config = dict(
    model='masked image model',
    image_size=32,
    horizontal_flip=False,
    translate=0.06,
    mask_ratio=0.5,
    hidden_act='swiglu',
    conv_stem=True,
    layers=8,
    kernel_size=5,
    init='lecun_normal',
    residual_init='none',
    nesterov=True,
    orthogonalizer='newton_schulz_5',
    max_grad_norm=1.0,
)
Rows from block 3, named by matrix and row number. Rows with one number belong to one neuron. Each number is 200 + 20 x the weight over its row's rms, rounded and kept within 0 to 999. All counts start at 0. After the name is the row's rms in percent of the matrix's.
# gate: MLP gate (model.blocks.3.mlp.gate.weight, 848x320), inputs 107-213
# fc1: MLP up (model.blocks.3.mlp.fc1.weight, 848x320), inputs 107-213
# fc2: MLP down (model.blocks.3.mlp.fc2.weight, 320x848, transposed), outputs 107-213
gate.645,093,195,228,201,216,185,181,171,186,222,231,231,178,174,176,217,224,208,216,226,220,187,222,187,186,206,222,229,212,180,195,202,207,224,197,211,220,203,216,205,180,171,147,166,213,203,209,228,222,196,218,213,206,213,191,211,218,186,203,213,196,231,207,207,205,213,180,193,177,171,203,201,181,176,202,216,156,187,167,183,219,218,188,177,197,180,193,205,201,206,178,214,203,208,204,205,204,193,185,212,198,212,201,222,216,187,178,227
fc1.645,091,222,200,220,260,214,172,213,205,195,207,174,229,201,191,228,199,218,227,207,194,211,212,223,175,194,222,210,209,180,205,197,219,223,178,193,190,215,214,197,205,186,196,196,204,232,213,199,206,205,202,223,218,186,195,199,209,177,186,225,192,218,188,209,202,236,174,200,190,231,168,168,170,184,168,186,161,170,193,170,224,213,192,195,193,222,218,224,218,226,177,177,174,222,199,202,187,215,185,199,178,191,172,202,176,220,228,209
fc2.645,096,203,232,208,199,192,197,180,195,206,228,186,184,187,207,217,186,234,161,205,176,205,210,196,205,202,213,199,189,201,138,175,208,189,182,231,188,219,177,227,195,197,216,162,192,178,181,182,196,161,229,203,230,195,190,209,196,179,229,202,219,171,209,212,208,231,215,197,166,188,186,163,226,203,215,185,215,223,206,186,172,156,184,204,224,203,209,199,194,205,227,182,175,199,228,190,154,206,223,192,204,181,202,176,202,185,205,234
gate.646,107,232,196,224,203,210,204,220,206,202,168,197,189,174,185,178,173,176,213,192,184,208,189,185,214,217,224,192,211,197,189,211,222,211,228,179,222,210,209,164,167,205,207,201,177,192,170,153,201,195,215,218,193,218,216,167,215,195,168,204,215,193,192,198,212,206,161,201,224,166,179,209,168,170,207,189,201,192,186,204,196,194,180,214,169,214,207,186,226,217,197,206,241,220,202,207,211,221,185,199,157,235,189,218,194,196,204,226
fc1.646,103,208,212,189,207,159,222,191,194,236,209,238,187,205,226,224,190,215,231,183,169,216,237,187,213,241,232,193,171,207,217,185,215,184,203,214,185,238,180,218,178,208,188,189,184,207,192,158,201,182,191,216,197,223,204,223,176,230,210,211,210,202,207,194,181,163,155,217,216,210,222,201,210,185,199,183,182,214,200,219,188,210,163,179,215,231,194,198,198,209,197,208,239,219,147,209,207,205,199,189,211,220,203,183,195,170,211,206
fc2.646,102,204,212,206,210,224,198,182,215,215,197,201,181,142,204,208,195,170,207,204,215,206,196,230,175,179,202,213,190,188,200,213,212,229,225,208,190,255,174,225,223,205,204,176,196,200,178,213,192,183,208,219,206,196,214,226,200,203,190,197,191,180,192,215,227,207,163,192,170,163,187,213,197,221,182,218,208,177,194,223,203,214,163,197,195,200,192,152,171,211,214,186,179,217,215,200,236,217,177,209,232,183,230,202,182,234,222,208
gate.647,103,189,202,190,193,182,184,213,203,219,183,211,180,186,197,257,218,192,206,178,188,217,196,236,198,204,215,215,171,199,196,204,204,197,208,208,215,233,185,222,182,201,157,175,192,206,176,217,206,211,201,182,180,177,228,189,174,199,209,210,213,176,207,221,162,192,247,219,211,191,178,181,222,186,177,197,180,245,141,215,151,182,222,181,186,202,244,218,151,171,225,188,207,188,230,182,199,192,199,192,216,181,214,176,184,200,209,222
fc1.647,093,188,208,233,166,205,166,185,223,202,175,201,164,197,208,229,188,200,197,187,202,213,164,216,176,202,222,198,205,223,182,186,220,205,211,208,186,223,197,224,193,202,163,185,173,178,220,195,221,216,192,202,199,209,190,197,191,204,187,179,217,180,214,207,187,203,219,195,227,184,198,182,202,206,189,216,203,211,181,228,176,198,190,202,201,209,242,193,209,186,231,223,219,222,207,229,221,191,193,229,185,228,198,215,212,231,172,218
fc2.647,104,182,202,166,234,217,206,197,220,218,186,198,218,178,202,163,195,183,223,212,170,207,219,225,201,219,182,222,210,207,193,200,216,199,165,195,201,213,208,191,222,203,206,229,173,200,197,213,231,186,202,202,208,231,194,213,183,181,193,194,224,213,206,177,194,208,186,185,202,200,228,222,193,199,249,205,212,203,216,179,190,207,148,213,223,216,206,208,186,222,201,171,214,199,183,186,203,177,210,221,209,206,188,201,174,207,169,273
gate.648,073,171,174,211,155,184,188,167,187,208,192,199,191,223,220,178,192,184,227,201,172,183,218,160,210,232,218,229,209,190,205,186,193,202,209,183,225,208,188,195,189,209,210,192,249,171,207,209,200,223,193,204,177,270,198,216,171,216,189,202,203,231,182,222,224,197,177,183,193,199,224,195,231,201,182,162,247,181,244,220,196,182,205,167,209,194,183,201,204,193,199,186,175,187,171,214,180,208,182,168,242,205,188,198,214,197,189,207
fc1.648,052,216,215,169,213,210,218,219,194,187,189,188,199,157,209,226,227,189,165,195,219,197,181,243,204,190,180,178,197,217,206,189,195,203,200,208,205,204,231,222,223,189,176,199,171,222,202,218,202,183,176,180,211,150,215,181,257,204,222,185,216,181,202,189,176,219,211,213,202,186,203,225,171,205,222,218,174,204,183,213,179,230,173,198,187,196,226,209,188,203,202,231,192,225,234,200,202,220,204,232,172,177,181,214,191,208,216,212
fc2.648,072,187,184,174,191,191,229,220,181,187,234,184,227,227,229,203,211,213,202,205,188,151,195,187,179,201,236,196,220,194,217,179,183,231,228,236,204,194,216,190,194,207,188,175,210,213,168,220,207,184,230,209,202,202,186,208,217,194,227,200,205,243,185,220,200,194,160,216,203,208,212,204,206,193,182,190,193,212,208,179,209,193,201,213,207,217,192,179,158,230,201,185,203,203,196,196,227,196,179,226,190,206,244,199,186,205,215,220
gate.649,100,196,195,218,174,177,194,216,190,221,187,237,240,185,219,182,194,207,199,211,210,247,203,177,176,228,181,187,209,194,212,201,156,177,164,179,221,210,198,199,152,208,202,214,236,182,213,162,224,207,174,178,158,201,201,203,182,207,200,204,226,215,183,179,172,182,207,238,203,199,174,225,214,183,258,234,184,185,187,203,178,199,204,179,221,220,203,156,215,202,197,212,195,192,153,213,205,201,184,191,226,184,228,222,202,183,208,202
fc1.649,103,190,229,252,197,183,214,234,207,199,198,215,239,193,220,214,211,181,192,192,183,236,194,189,208,191,217,177,227,178,207,203,197,220,182,210,179,223,203,192,179,221,187,220,220,189,208,184,196,193,195,228,205,191,188,215,186,195,198,196,250,173,171,200,152,193,233,207,199,190,177,203,208,215,204,186,205,214,234,191,185,206,221,209,201,216,165,196,207,183,232,182,203,186,173,191,201,234,184,208,189,229,192,200,164,187,225,223
fc2.649,109,195,240,197,212,225,191,204,145,207,204,172,191,176,187,234,201,186,213,198,197,189,183,207,180,179,216,182,200,202,218,245,224,171,163,196,204,193,213,176,236,226,216,208,227,186,216,213,217,240,173,191,211,228,127,210,195,185,168,174,185,217,205,205,227,238,221,222,188,187,180,237,199,205,194,216,208,207,180,198,211,176,200,183,209,206,232,165,213,226,207,209,200,195,258,228,219,177,207,177,201,188,198,214,172,207,198,214
gate.650,093,210,200,181,196,191,221,204,192,220,201,221,195,180,217,219,188,178,190,201,221,188,196,199,202,212,207,170,153,220,190,204,177,209,201,184,219,222,210,196,212,230,194,221,226,226,194,199,203,178,185,192,232,186,203,156,179,187,212,207,190,201,208,216,194,148,171,212,224,140,195,199,239,180,189,205,201,206,157,185,226,199,176,201,187,254,209,177,234,218,205,191,193,212,215,175,197,142,218,205,215,185,210,190,227,187,168,193
fc1.650,093,220,180,189,176,202,208,209,212,214,169,219,217,196,199,241,201,207,209,209,191,171,196,190,196,191,191,192,179,198,227,214,204,167,221,159,256,168,196,203,217,165,183,195,203,221,197,214,216,204,201,186,203,209,211,221,169,186,173,192,236,240,213,177,199,171,189,195,173,199,178,168,217,188,138,209,250,182,182,189,211,187,183,222,216,226,190,205,234,226,194,216,178,193,200,173,168,236,195,229,213,157,192,218,188,210,175,154
fc2.650,085,232,246,214,183,208,200,198,180,168,215,193,217,182,183,223,201,201,202,195,186,191,182,221,200,215,214,199,195,204,181,209,175,211,180,182,195,181,227,219,190,202,218,207,188,223,219,166,203,189,190,186,186,200,252,203,182,184,216,237,213,197,200,243,221,201,235,195,204,172,210,185,183,211,187,146,174,211,225,184,185,181,186,185,212,203,221,214,168,185,198,211,225,183,212,224,237,218,198,226,210,203,226,189,229,190,206,206
gate.651,126,235,223,204,185,161,131,196,164,211,193,256,217,203,168,211,212,197,209,179,214,199,170,186,158,192,191,199,206,218,181,195,203,226,168,195,204,228,229,184,164,218,178,214,216,220,203,199,230,227,190,214,249,237,206,209,202,202,193,179,208,211,164,184,197,162,208,175,173,210,212,203,224,165,235,211,222,200,184,200,175,225,220,215,172,214,198,190,202,196,207,222,218,184,207,218,193,186,219,209,208,173,178,203,219,214,199,193
fc1.651,122,185,195,226,202,212,212,213,214,222,195,192,205,170,225,221,197,227,167,182,198,174,185,173,218,183,183,188,203,170,238,195,176,217,222,236,179,194,238,207,165,189,225,186,171,211,209,196,206,195,191,207,171,177,223,180,191,149,213,210,174,205,189,183,220,220,177,193,187,215,208,206,213,170,245,214,209,199,162,188,204,189,212,210,196,203,203,182,236,200,229,176,220,225,226,181,221,185,177,175,203,214,226,169,231,184,198,187
fc2.651,113,200,246,188,211,218,198,184,186,201,225,222,184,186,180,223,177,215,191,138,197,217,211,223,185,173,192,216,196,215,170,202,189,204,184,196,164,172,213,173,194,193,197,175,195,217,229,179,182,185,206,210,229,192,209,184,203,198,198,199,198,214,168,212,199,205,252,225,217,185,221,239,201,217,214,191,220,202,192,200,186,173,228,187,213,205,189,200,199,208,253,152,187,212,201,205,193,196,193,180,211,241,214,173,186,194,165,229
gate.652,117,216,251,190,214,176,220,183,184,156,174,186,269,212,154,172,204,219,195,225,183,203,176,185,229,192,180,195,175,159,198,174,205,204,232,165,234,239,205,166,183,157,201,208,196,216,192,208,208,200,195,240,210,215,187,212,229,222,166,165,188,171,213,192,238,217,232,183,189,201,218,195,217,173,222,211,177,195,180,204,205,177,209,181,198,174,219,181,198,182,196,201,186,189,227,214,178,232,226,240,204,167,201,208,203,176,177,208
fc1.652,110,187,164,184,216,206,192,224,197,245,198,213,185,188,192,173,190,194,224,238,199,191,202,207,208,221,208,217,182,189,197,165,187,204,203,236,186,201,196,221,225,223,199,203,187,164,218,223,163,239,187,226,204,221,184,175,204,208,186,195,213,189,197,192,215,205,216,210,199,183,187,208,228,210,203,251,192,203,186,154,208,196,231,261,203,169,183,191,186,193,207,180,193,201,244,207,211,194,220,250,189,188,170,158,176,212,207,256
fc2.652,104,193,135,208,217,214,201,200,223,206,210,202,188,174,194,214,155,203,237,183,188,199,211,233,202,216,210,196,208,221,190,213,196,210,209,215,168,224,222,207,158,166,197,230,224,154,195,172,172,225,210,179,196,175,192,186,208,194,145,197,202,218,230,219,230,223,215,201,201,208,192,226,201,199,190,221,203,183,231,178,223,219,183,169,205,206,195,223,216,187,198,171,197,194,176,188,231,201,209,203,227,187,220,216,226,199,182,192
gate.653,097,180,203,194,224,198,232,212,202,205,212,196,170,170,199,206,193,186,194,208,183,226,194,194,187,207,195,205,232,205,228,203,215,186,195,258,195,208,202,180,227,202,233,212,179,165,191,171,241,191,179,166,198,184,198,216,200,181,229,220,164,207,193,213,217,214,199,196,202,228,214,183,201,210,179,188,216,158,178,190,189,184,191,226,204,169,228,231,191,185,172,182,195,192,212,209,187,235,223,195,206,198,170,174,202,265,212,197
fc1.653,100,213,208,197,171,180,163,167,214,221,183,202,206,210,200,177,194,193,165,206,200,177,215,203,209,165,213,164,198,199,213,214,152,204,157,194,213,205,206,204,208,222,201,193,199,190,212,246,114,220,203,213,207,221,205,199,197,192,214,214,198,197,193,202,213,190,205,209,198,204,206,226,162,215,236,184,189,245,192,222,196,227,206,172,207,194,183,185,203,226,223,185,192,196,203,217,220,208,191,209,172,187,203,204,187,198,218,183
fc2.653,119,202,205,180,215,182,143,175,224,187,199,222,179,197,183,203,198,230,215,206,156,212,165,226,178,218,171,203,199,193,209,210,205,161,217,191,178,203,198,161,235,214,174,205,186,194,187,180,161,199,208,204,209,211,176,246,213,160,188,205,193,194,178,183,183,163,199,203,216,188,214,218,221,202,159,200,205,228,162,206,189,186,202,200,227,216,199,160,204,196,218,182,218,188,173,212,185,190,194,215,226,210,151,182,211,200,180,235
gate.654,109,206,187,211,196,195,174,176,211,217,209,196,165,194,214,179,159,227,199,239,198,204,179,206,198,190,218,192,198,173,196,160,177,214,205,193,172,201,245,219,194,213,202,192,169,201,200,215,235,164,195,168,208,198,179,211,180,215,189,191,204,182,237,197,226,200,171,219,171,192,218,185,175,168,221,178,204,178,172,222,199,175,219,172,217,197,233,190,212,169,213,198,230,163,253,212,195,171,199,207,202,190,169,185,203,205,221,200
fc1.654,118,175,162,205,241,207,217,168,196,201,229,151,202,249,208,217,201,171,199,228,221,218,197,193,216,181,187,186,211,227,221,189,177,221,201,171,188,206,210,199,263,121,172,205,191,194,174,200,209,199,235,226,218,199,163,207,236,219,167,214,206,203,226,224,214,197,215,171,227,180,214,200,211,200,184,212,197,182,189,218,196,179,181,209,200,180,226,208,145,198,182,183,187,174,198,218,195,193,201,200,199,178,231,180,207,226,202,212
fc2.654,099,219,172,188,186,204,199,185,184,209,187,187,198,208,198,186,208,179,188,191,211,218,199,209,202,179,252,173,203,216,222,257,231,194,175,233,201,199,191,218,246,212,223,188,214,143,192,149,211,181,226,214,194,180,184,197,197,181,229,199,171,217,206,211,211,224,181,194,217,203,242,171,184,191,207,203,191,183,212,213,234,209,194,226,214,169,217,197,168,191,223,248,225,231,198,221,186,224,190,231,198,184,206,196,203,202,228,204
gate.655,093,190,207,250,201,186,183,179,189,187,200,197,182,195,182,226,218,193,229,200,196,234,168,170,203,220,165,219,204,172,190,233,202,218,214,205,216,203,256,185,192,222,222,201,232,202,188,186,229,211,210,204,198,228,195,209,196,215,197,190,246,195,201,189,235,183,211,179,200,145,228,198,191,172,194,212,185,212,155,186,212,180,182,183,210,208,179,190,207,199,191,180,215,211,219,197,167,152,189,198,181,163,217,196,236,202,174,212
fc1.655,099,214,238,196,201,191,180,160,171,237,192,206,204,159,225,208,198,181,203,193,196,192,191,185,205,173,199,216,189,255,201,210,196,210,207,216,182,195,196,190,188,198,205,202,235,232,204,227,196,193,184,191,165,240,247,235,193,200,190,201,164,239,179,225,183,209,210,192,199,212,172,206,179,203,199,207,196,196,180,181,190,211,198,152,198,220,193,212,177,181,231,179,198,190,216,231,181,204,174,233,183,204,206,221,199,195,191,193
fc2.655,105,182,223,221,185,202,195,196,217,209,199,211,193,231,205,219,192,209,184,194,199,193,187,155,203,200,219,238,209,199,198,158,219,186,157,199,209,237,202,180,202,188,223,208,188,205,203,218,221,203,204,177,247,201,221,202,209,173,194,241,185,246,162,203,204,181,129,193,227,173,186,168,224,193,211,196,189,210,197,205,185,203,202,183,208,185,180,219,205,223,159,222,182,190,161,206,189,219,183,209,195,194,176,170,206,217,209,193
gate.656,109,228,182,182,205,190,194,192,229,203,195,170,192,177,167,205,183,177,177,169,197,194,209,182,215,212,201,180,155,204,218,174,225,225,201,217,183,226,197,212,178,183,223,191,204,214,231,222,166,193,235,187,220,224,177,199,200,185,193,184,211,184,176,207,208,190,171,165,169,235,213,135,203,206,210,197,213,224,233,212,229,198,192,199,172,243,182,234,204,211,227,180,216,233,179,211,199,192,211,212,193,188,177,197,228,223,209,209
fc1.656,105,186,194,203,193,240,218,188,218,210,215,182,207,215,220,207,207,221,187,185,223,210,184,192,194,183,190,205,256,196,218,156,184,187,205,206,182,204,229,210,215,243,195,188,193,187,195,190,212,202,180,222,239,181,236,179,177,218,190,204,195,214,161,200,197,172,236,157,185,198,225,201,229,193,185,188,192,195,213,205,188,175,193,190,187,191,217,185,215,195,207,254,173,198,192,220,182,204,208,213,172,198,225,176,220,209,239,208
fc2.656,098,210,197,193,178,216,217,196,227,170,173,182,192,192,196,230,170,189,196,225,247,162,221,174,198,166,233,224,197,216,201,186,201,195,217,231,186,221,200,217,197,187,250,199,216,238,204,200,203,211,214,203,202,181,185,189,199,186,244,193,195,189,207,188,154,238,182,237,172,196,223,199,195,207,224,183,153,231,195,191,217,187,176,175,190,201,186,221,177,192,195,180,224,233,202,215,173,193,169,197,190,190,191,225,228,233,254,199
gate.657,118,185,213,200,183,208,202,189,169,206,174,219,191,207,191,197,213,210,233,194,225,170,160,205,236,169,206,222,197,215,223,215,205,236,204,203,235,213,233,193,207,163,242,216,189,219,194,179,205,207,173,217,185,184,239,206,175,202,195,190,212,177,177,224,196,179,185,190,184,226,191,208,186,155,205,217,178,187,196,203,179,184,201,166,223,215,208,212,210,176,191,213,210,208,188,184,205,205,197,194,212,198,194,223,202,197,204,201
fc1.657,107,202,198,225,211,172,182,212,249,217,204,222,180,158,220,218,193,194,224,188,189,177,200,184,192,242,220,167,254,212,213,199,179,165,202,208,177,195,177,229,205,175,219,204,200,211,201,205,173,192,191,209,182,208,197,164,211,172,192,168,218,202,205,178,190,193,191,177,246,174,211,220,237,194,239,239,180,202,236,202,227,216,226,229,198,192,219,206,216,211,158,197,206,216,169,214,216,222,215,197,179,224,215,156,224,182,189,225
fc2.657,110,187,200,166,215,182,214,210,220,221,246,190,167,217,205,205,206,202,235,215,194,214,174,235,232,193,203,190,180,220,207,237,232,212,174,233,226,209,220,212,180,205,188,221,193,211,187,246,204,236,193,172,198,188,207,243,225,240,219,208,218,204,181,191,173,186,215,200,234,190,206,186,227,222,243,212,193,182,215,194,199,195,212,187,172,176,197,201,196,185,205,213,221,192,231,206,242,217,185,206,182,172,179,186,218,198,174,171
gate.658,114,202,202,174,193,167,243,151,162,212,181,214,181,197,249,185,231,188,177,193,204,227,199,183,215,172,150,193,204,212,197,204,211,216,180,174,235,205,235,185,199,217,210,194,216,214,179,181,203,179,169,199,205,208,170,199,219,208,202,210,203,201,180,166,207,182,206,228,227,245,208,235,215,224,169,183,208,219,216,219,217,228,223,203,190,186,185,215,222,191,216,186,185,214,179,211,226,186,218,176,205,189,204,211,176,200,202,207
fc1.658,123,174,209,194,220,179,234,181,196,192,185,207,188,209,193,214,215,219,181,209,194,193,216,205,199,208,196,209,201,188,188,160,233,169,194,179,171,176,198,194,185,216,215,229,177,172,193,228,197,177,194,190,170,176,182,215,213,212,222,172,210,188,222,187,209,219,195,229,176,221,197,226,205,202,227,219,222,212,192,194,205,196,226,225,215,182,182,197,217,194,213,176,219,230,170,222,207,196,207,188,177,214,194,210,205,223,215,204
fc2.658,109,164,218,209,221,211,205,213,203,211,203,191,191,206,200,201,224,236,197,231,197,186,187,198,204,176,211,194,178,188,218,216,179,202,206,231,187,227,204,194,228,214,184,178,201,210,206,235,192,215,191,197,209,210,202,200,189,212,259,177,201,211,197,164,169,207,226,211,185,207,171,235,195,207,203,193,228,199,220,220,222,193,213,190,181,195,226,214,207,191,216,209,203,203,180,198,220,171,193,204,180,185,203,211,172,204,239,153
gate.659,122,194,200,203,216,189,226,162,195,208,217,205,192,193,296,214,231,201,205,217,180,190,173,199,208,200,177,177,200,180,196,221,205,233,211,187,179,213,182,205,209,173,220,171,207,226,218,203,200,199,249,217,191,177,184,191,205,227,181,187,195,208,204,186,183,222,220,197,208,216,195,190,218,210,209,188,173,177,198,167,196,185,214,187,203,182,220,216,182,180,181,158,195,204,171,169,212,247,183,210,189,217,200,166,194,209,188,212
fc1.659,128,178,199,215,197,218,159,194,208,140,191,206,200,203,167,186,144,203,218,206,211,197,217,188,203,197,218,230,221,204,232,196,215,227,181,181,198,213,160,205,222,207,181,203,203,223,178,195,186,214,214,219,207,226,222,203,190,163,193,202,215,172,196,235,189,169,181,179,175,196,183,210,207,165,159,208,222,207,186,190,164,198,203,166,201,214,194,195,190,224,180,194,198,195,199,213,188,200,203,207,197,181,181,198,171,200,199,183
fc2.659,120,198,203,215,195,204,207,228,165,246,211,232,193,203,215,204,235,214,199,179,189,214,206,184,186,206,226,178,210,197,177,195,218,194,136,164,193,199,187,185,205,188,210,201,178,191,202,190,185,171,215,180,177,188,204,196,203,212,200,223,200,175,176,223,197,191,186,202,192,192,216,182,195,221,201,157,221,246,180,200,199,182,201,199,218,208,216,176,214,195,201,217,194,187,222,200,200,183,211,201,194,195,181,214,145,233,184,215
gate.660,087,198,219,214,188,232,200,211,193,220,218,230,182,203,220,229,163,191,210,214,223,192,150,257,198,192,219,217,192,171,189,214,185,193,208,212,214,204,194,240,216,177,206,182,195,193,213,179,231,261,179,196,211,230,214,217,184,205,227,206,188,173,211,167,181,205,201,198,202,194,176,219,211,153,222,197,197,176,156,205,202,188,211,153,193,182,207,203,213,207,160,192,209,193,172,224,185,213,195,203,230,195,211,211,240,189,168,183
fc1.660,097,189,183,225,176,222,187,226,200,219,201,223,235,256,190,204,207,190,185,188,248,200,206,198,196,149,182,219,208,191,227,192,217,173,215,219,235,190,162,206,182,210,207,204,176,185,149,204,191,227,197,195,222,212,191,175,220,211,205,208,192,186,201,188,215,195,192,197,191,203,160,176,215,187,209,239,178,186,190,202,168,193,206,172,208,210,165,200,193,199,205,210,218,172,211,201,173,191,191,177,181,193,187,202,172,211,188,207
fc2.660,088,209,232,191,156,195,142,229,220,220,237,191,182,189,212,215,215,179,244,214,201,196,199,208,211,223,156,201,214,220,214,218,212,224,196,198,226,193,180,203,191,185,178,206,219,177,187,221,201,208,209,190,205,206,190,194,202,200,172,187,205,188,162,223,192,197,197,212,208,198,221,210,167,162,214,238,234,205,195,216,211,215,185,200,238,204,171,226,184,193,212,218,166,222,182,196,220,180,227,196,185,203,208,231,146,166,211,191
gate.661,107,179,233,213,248,199,154,191,185,221,182,181,159,215,206,237,204,168,240,197,199,178,223,241,218,202,206,228,192,202,184,121,225,225,169,228,171,223,172,192,180,212,216,214,187,203,202,201,191,187,178,215,199,173,185,202,207,191,196,176,205,194,266,244,205,207,189,203,203,159,197,216,190,181,211,200,207,201,192,211,193,215,207,206,195,226,181,201,181,190,203,166,176,170,198,211,216,182,205,208,218,163,190,188,202,221,181,200
fc1.661,103,217,225,196,191,238,193,205,208,187,209,235,197,196,174,193,177,185,213,194,186,209,245,226,167,180,213,240,195,207,203,189,187,201,213,222,186,204,199,204,174,218,201,202,160,163,169,217,213,201,188,201,169,238,192,174,213,204,180,215,200,195,230,243,211,198,239,190,221,237,217,224,190,248,234,220,217,187,214,187,167,203,200,180,180,216,214,181,195,218,176,189,202,153,196,208,218,239,189,204,209,210,214,189,203,175,206,222
fc2.661,092,193,182,210,186,192,213,190,225,238,137,223,213,229,189,187,199,180,235,193,196,168,193,171,181,227,183,196,202,201,214,196,211,222,220,174,203,203,184,230,228,243,230,203,245,196,193,205,204,230,213,221,186,168,180,195,198,188,243,208,192,188,187,212,195,189,175,181,194,201,194,200,233,201,183,170,218,220,200,186,166,188,221,186,199,182,200,199,181,219,201,186,189,196,179,224,207,194,165,190,190,186,234,205,191,190,171,202
gate.662,092,174,215,204,193,199,182,178,209,191,202,223,208,198,185,202,174,222,185,203,193,216,181,189,183,202,201,200,222,217,207,220,169,231,163,224,197,203,210,183,214,190,202,222,189,238,187,207,196,185,218,146,194,238,186,198,193,175,201,201,218,198,163,196,180,224,232,201,188,213,227,203,205,188,202,180,224,202,158,215,204,200,210,193,197,221,207,252,195,197,230,217,176,222,223,198,199,185,198,172,256,213,180,189,196,205,222,217
fc1.662,093,210,167,201,209,178,175,183,227,203,234,225,221,204,197,193,208,226,188,202,202,208,218,214,231,208,226,244,204,197,214,215,176,194,160,166,199,201,205,199,238,203,200,247,232,226,180,219,203,186,230,189,195,239,165,177,184,197,210,211,219,205,164,211,175,240,245,203,200,200,213,169,204,185,178,183,167,209,190,214,232,183,168,184,222,199,219,235,195,193,216,199,187,200,186,219,233,220,188,177,250,218,204,199,186,188,179,205
fc2.662,090,208,220,219,219,214,227,186,207,218,197,193,205,209,220,197,223,176,210,169,198,188,213,184,206,198,233,194,173,174,163,227,170,228,174,209,182,217,207,212,193,166,235,213,202,239,218,187,209,192,214,172,208,184,165,206,187,199,185,177,219,203,206,181,214,189,216,190,177,210,219,165,199,241,233,216,189,231,187,217,210,205,215,203,220,177,203,188,214,188,195,146,184,176,202,179,204,187,180,170,230,174,183,186,190,239,221,185
gate.663,117,172,186,197,231,216,205,209,205,172,188,192,192,192,187,183,218,193,198,174,212,198,199,177,152,216,214,196,206,209,195,236,202,190,198,180,184,181,192,210,206,207,211,204,195,217,161,186,205,193,193,142,183,171,190,207,177,208,195,158,194,185,199,191,201,221,208,196,205,219,203,192,219,221,207,234,236,212,239,201,199,191,217,170,165,194,236,209,228,170,204,175,208,221,208,208,180,189,224,212,226,183,224,198,218,179,195,206
fc1.663,119,197,148,186,223,222,223,200,220,201,213,148,215,241,188,171,220,199,197,224,194,198,213,215,213,200,207,189,216,193,209,197,220,237,154,175,201,185,193,173,199,170,195,176,191,206,183,215,202,196,206,214,186,171,241,187,195,184,194,210,191,190,188,255,210,214,206,180,232,235,171,225,194,230,199,223,193,210,180,191,216,195,251,200,226,189,203,165,219,221,170,204,219,196,196,202,224,206,207,221,214,160,204,157,206,212,225,204
fc2.663,107,205,184,201,156,193,188,207,236,233,207,198,214,192,210,203,189,168,193,142,203,205,181,193,200,195,208,200,208,166,185,197,219,209,236,209,207,210,208,207,222,193,227,214,179,221,179,216,209,235,151,206,204,188,213,205,204,160,212,236,195,183,231,188,215,204,195,193,205,216,202,237,193,220,200,184,248,212,207,194,205,189,229,196,209,175,209,204,213,199,217,211,231,211,191,224,200,203,180,178,235,161,190,182,229,204,199,235
gate.664,104,234,240,208,208,192,191,200,210,194,185,214,174,216,213,189,223,200,207,215,211,229,181,207,195,213,172,182,211,201,228,221,202,182,195,233,185,193,194,225,216,188,226,189,202,188,207,192,217,165,215,201,201,197,194,175,189,185,204,175,174,224,223,200,190,175,176,181,222,204,228,237,205,181,228,189,185,210,179,195,180,188,219,168,212,202,230,211,183,181,187,220,207,189,207,206,193,169,231,207,216,193,197,210,171,202,204,179
fc1.664,105,175,218,211,177,229,255,220,186,200,207,199,149,185,203,240,216,189,178,216,213,190,186,201,210,169,213,196,226,213,226,184,198,199,202,182,211,196,189,159,187,228,195,195,185,198,211,205,191,182,231,193,240,160,206,250,174,187,201,200,200,167,175,218,199,180,173,205,214,166,182,176,166,172,203,183,180,195,196,152,190,212,212,163,213,205,176,186,203,240,217,176,211,169,191,168,196,191,185,231,190,191,231,218,167,206,220,187
fc2.664,095,206,184,218,213,198,225,201,236,207,205,192,232,221,212,193,195,200,184,209,184,206,197,200,208,220,214,192,223,209,222,224,200,202,208,202,231,212,207,211,212,204,190,165,218,230,202,197,210,194,213,209,185,220,236,210,171,190,212,201,183,190,198,217,210,160,204,180,156,207,209,183,184,163,222,177,225,186,220,241,210,207,197,220,191,223,189,232,202,199,188,198,233,193,194,207,220,196,221,201,151,219,221,204,180,184,229,133
gate.665,104,215,190,210,186,200,196,183,218,214,212,223,221,196,187,202,223,197,199,214,195,180,209,194,176,166,171,182,206,198,176,194,222,196,224,175,183,214,167,187,210,202,175,235,198,199,198,191,217,190,199,239,192,200,186,213,198,187,194,228,186,201,207,191,172,195,204,223,196,212,181,141,167,206,181,206,187,173,182,202,199,162,217,231,205,185,221,220,220,196,195,180,199,193,220,217,195,202,210,206,195,194,197,191,193,153,189,226
fc1.665,130,224,182,221,177,208,199,186,192,163,224,208,210,183,210,148,188,183,238,181,190,181,216,169,188,219,176,203,219,198,213,186,192,212,247,192,196,176,210,186,206,218,194,225,238,165,191,206,164,194,212,170,191,214,205,214,198,183,223,173,196,213,201,162,217,154,199,168,224,221,200,211,202,212,211,267,249,228,209,210,225,183,185,194,189,187,205,206,192,197,212,206,215,203,224,196,191,194,178,183,177,195,213,181,204,209,207,199
fc2.665,146,240,204,194,209,213,196,200,206,200,205,214,240,167,194,208,188,188,211,145,216,251,222,202,210,226,215,202,206,214,190,220,185,213,162,221,205,218,166,182,218,203,201,239,199,192,197,197,188,186,194,187,187,212,186,222,199,210,181,178,168,190,242,196,183,211,174,188,208,174,210,197,233,191,223,255,215,178,212,199,177,190,204,261,192,188,190,203,221,205,198,191,191,211,202,182,191,165,206,202,206,192,171,201,182,203,201,188